{
  "fusion": "cross_attention",
  "decoder_layers": 12,
  "decoder_norm": "layernorm",
  "decoder_bias": "all",
  "decoder_inner_norm": false,
  "learning_rate": 0.0026,
  "eps": 1e-08,
  "one_sided": false
}
Rows from block 6 of the image encoder of a small image captioner, named by matrix and row number. Rows with one number belong to one channel. Each number is 500 + 40 x the weight over its row's rms, rounded and kept within 0 to 999. All counts start at 0. Numbers have three digits each.
After each channel's rows are labels from the 100 images, of 14976, where the channel reaches its highest value: "top examples" is what is common among them; "peak on" is the class under the peak. Only what is clearly more common there than usual is listed. The data: rendered made-up planets. In brackets: how many of the 100, against the usual share in percent.
# convs0: first 3x3 conv (encoder.blocks.6.convs.0.weight, 112x112x3x3, each kernel summed), inputs 0-111
# convs1: second 3x3 conv (encoder.blocks.6.convs.1.weight, 112x112x3x3, transposed, each kernel summed), outputs 0-111

convs0.81:586388515597506507514487510492472531517476476505500442588441499453454509527511503520519504435483462527512500526493542526513528531544500565408536477496537493556506582566522389414414514501504574443468468480502499452524449517473492493508501532504516558467512478477489560508435489548487454468540464476492528525490519452472470571517498499506
convs1.81:494533515432499538502542491493521489512540530491479566468550504510483466501498443495523506623473432466459452545545515554567483467519513416466494543569526469496528566513497499563506433463460567473500487459608578419488476420465491518546496439555473510532500475436515432478494570504531483496477525544458507527538470542475503511485514454518
top examples: banded gas giant (73 vs 14.4)
peak on: planet (100 vs 23.7)

convs0.52:511508486510495484547515533525467433513489491534506517506575402453488468426499554496503436426432457483507498485529525575518513540570475496529498402521494519495473548539485440492388497481537494495465500496427577525496553438462498542493475525524495529542565542455468517482538483494449533585459470512524499518440471544500448425520504430534
convs1.52:448499656480498495461528538528511535541504440524462552534564518554487425509562491412500503549504525529491494526492513558518397414517492484401537505484501521513558498457519519471554476508454515480522459452599533502491465448487549504496473563415513514488514513440460498469522494467529485507508534527484480501538510463574497494455486489517
top examples: banded gas giant (95 vs 14.4)
peak on: planet (99 vs 23.7)

convs0.37:523504518482495454480525574566503495523570522515462498422521462534451528579460471463498534502516504535503543419514511473552559398518498427506490468391473452423519440439466534519537460545512509474500491523514537446537575445438455476543478515495479563521499494531533451421515510495526515522535540466500457557503534518539549551542540506471
convs1.37:537476458497537538491482548471511493489475518489525406558528557540543524513584482524542481481483531464473559472440550533476521552528439528504428440497609457539499543416537480528564481425484499458526467516465440458508498466447441516505435500493475491445584476480484485511510458496516426496572528533455428522550527476548456524510506506522
top examples: ocean world (98 vs 14.4); full (55 vs 25.3)
peak on: planet (90 vs 23.7)

convs0.95:445466536431432473573522510414474514481488416560504547507507459506463483507462548482502474508541528492500421523553500545482471449549527477462492509453510563459509536453546528438547543532463516529501538534463443453439441497479426512457464558555504477495545539429427452510519509432466448464512483436504466517528459518515524591491523529513
convs1.95:520473413514522521517458446515514551481502496516443521517526524461419464440543511470488492553558575572575481496482430441526555505424519477491509491539496573467492590468478525472534466445391443478481525467444534528541452466494562455531507509520540490452488506481468483480531538524460536478515488495439463422480530481485434547525525478446
top examples: cratered rock (100 vs 14.1)
peak on: planet (100 vs 23.7)

convs0.72:434538504554534524472473548485590539554478509531497544482487483480534594504504547461491551569586471442436513441551486467499405485510569500545481485567511481472535510449464468516529508416491490566513441458500432510452499492527501543515493507507520531483490471528412531491455528515477448427476519516472456538529581551495476566488526517525
convs1.72:537535479510453567469422557525564460593480465496500455450516553535566544494456554456488496406517501500511490512510494434496555577504525501591483555436532554487496496496494449537518504498495469482583482475470489478439540510511509479481529569469471494451491514531550516451460496494496501581478509482481471502472459540595497435503446414461
top examples: ocean world (97 vs 14.4); full (51 vs 25.3)
peak on: planet (100 vs 23.7)

convs0.16:451533492414463406477450484512504530442471478503509512463496453520487450525452461506522493531443518518519477491419493573551510556487497600494544506487580529556498466473510472523494460439464478530520472479459454464490468543553484504442514521509488524522641451482487452517472572487451513555559561502484517452481487405547471494463516515513
convs1.16:478477468582447558515490476438402507495447484525501517497483424448552475556500446534484506457456548568493482476530567472463459453450464469483567492427519438543488489468454514450516429418482568446481559533499510489478550527460509536501535483509542596510574533518489532477493466471526468485548536480568470536437523478516509487533526534494
top examples: banded gas giant (45 vs 14.4); lava world (38 vs 14.7)
peak on: planet (81 vs 23.7)

convs0.65:533515509470466509440502506449480482532465597473475438561569550504496522454529519556460414545545498491542503512528566531508495481515447502515429518449433458526449457496470492536477522515520484485465464467433581469562501522465526563523521483514568518494481498508474531437493527488437466496435449517493617501489508512548500470401465452554
convs1.65:531409539488511497514474410505439512513524483474513472577446510469506472499476454516588519538412494475464467451464473598445475403527541463504481516544555506488561492552511538516486530470562528461475445500585537474433478534471473530529439509481553543472448505472462478460468536498419486504500460519514575554478510482540498520489539534468
top examples: banded gas giant (74 vs 14.4)
peak on: planet (99 vs 23.7)

convs0.46:511505484546512479456438486549508491503542541518592475502512484362451498483459493464503464445430528483500505508481506573535424522490479484466498512475489503525505554502482471453491460527470508534535525464564469419458461544442481526453529554467460493546448451459554520488486462553503471500487499434461559501559454442607425433487512507484
convs1.46:471432501486562519502515523541544485479489452446457508564461519486397481541444506505477489478556548450491417560530533532477529454552424483463479402535494563472477501481484534492465440442495538475522486479493498569426467503414504449502466446465521531484523561445437582481491560465515428485525502546511511509508532500474460536493475483558
top examples: ocean world (88 vs 14.4)
peak on: planet (94 vs 23.7)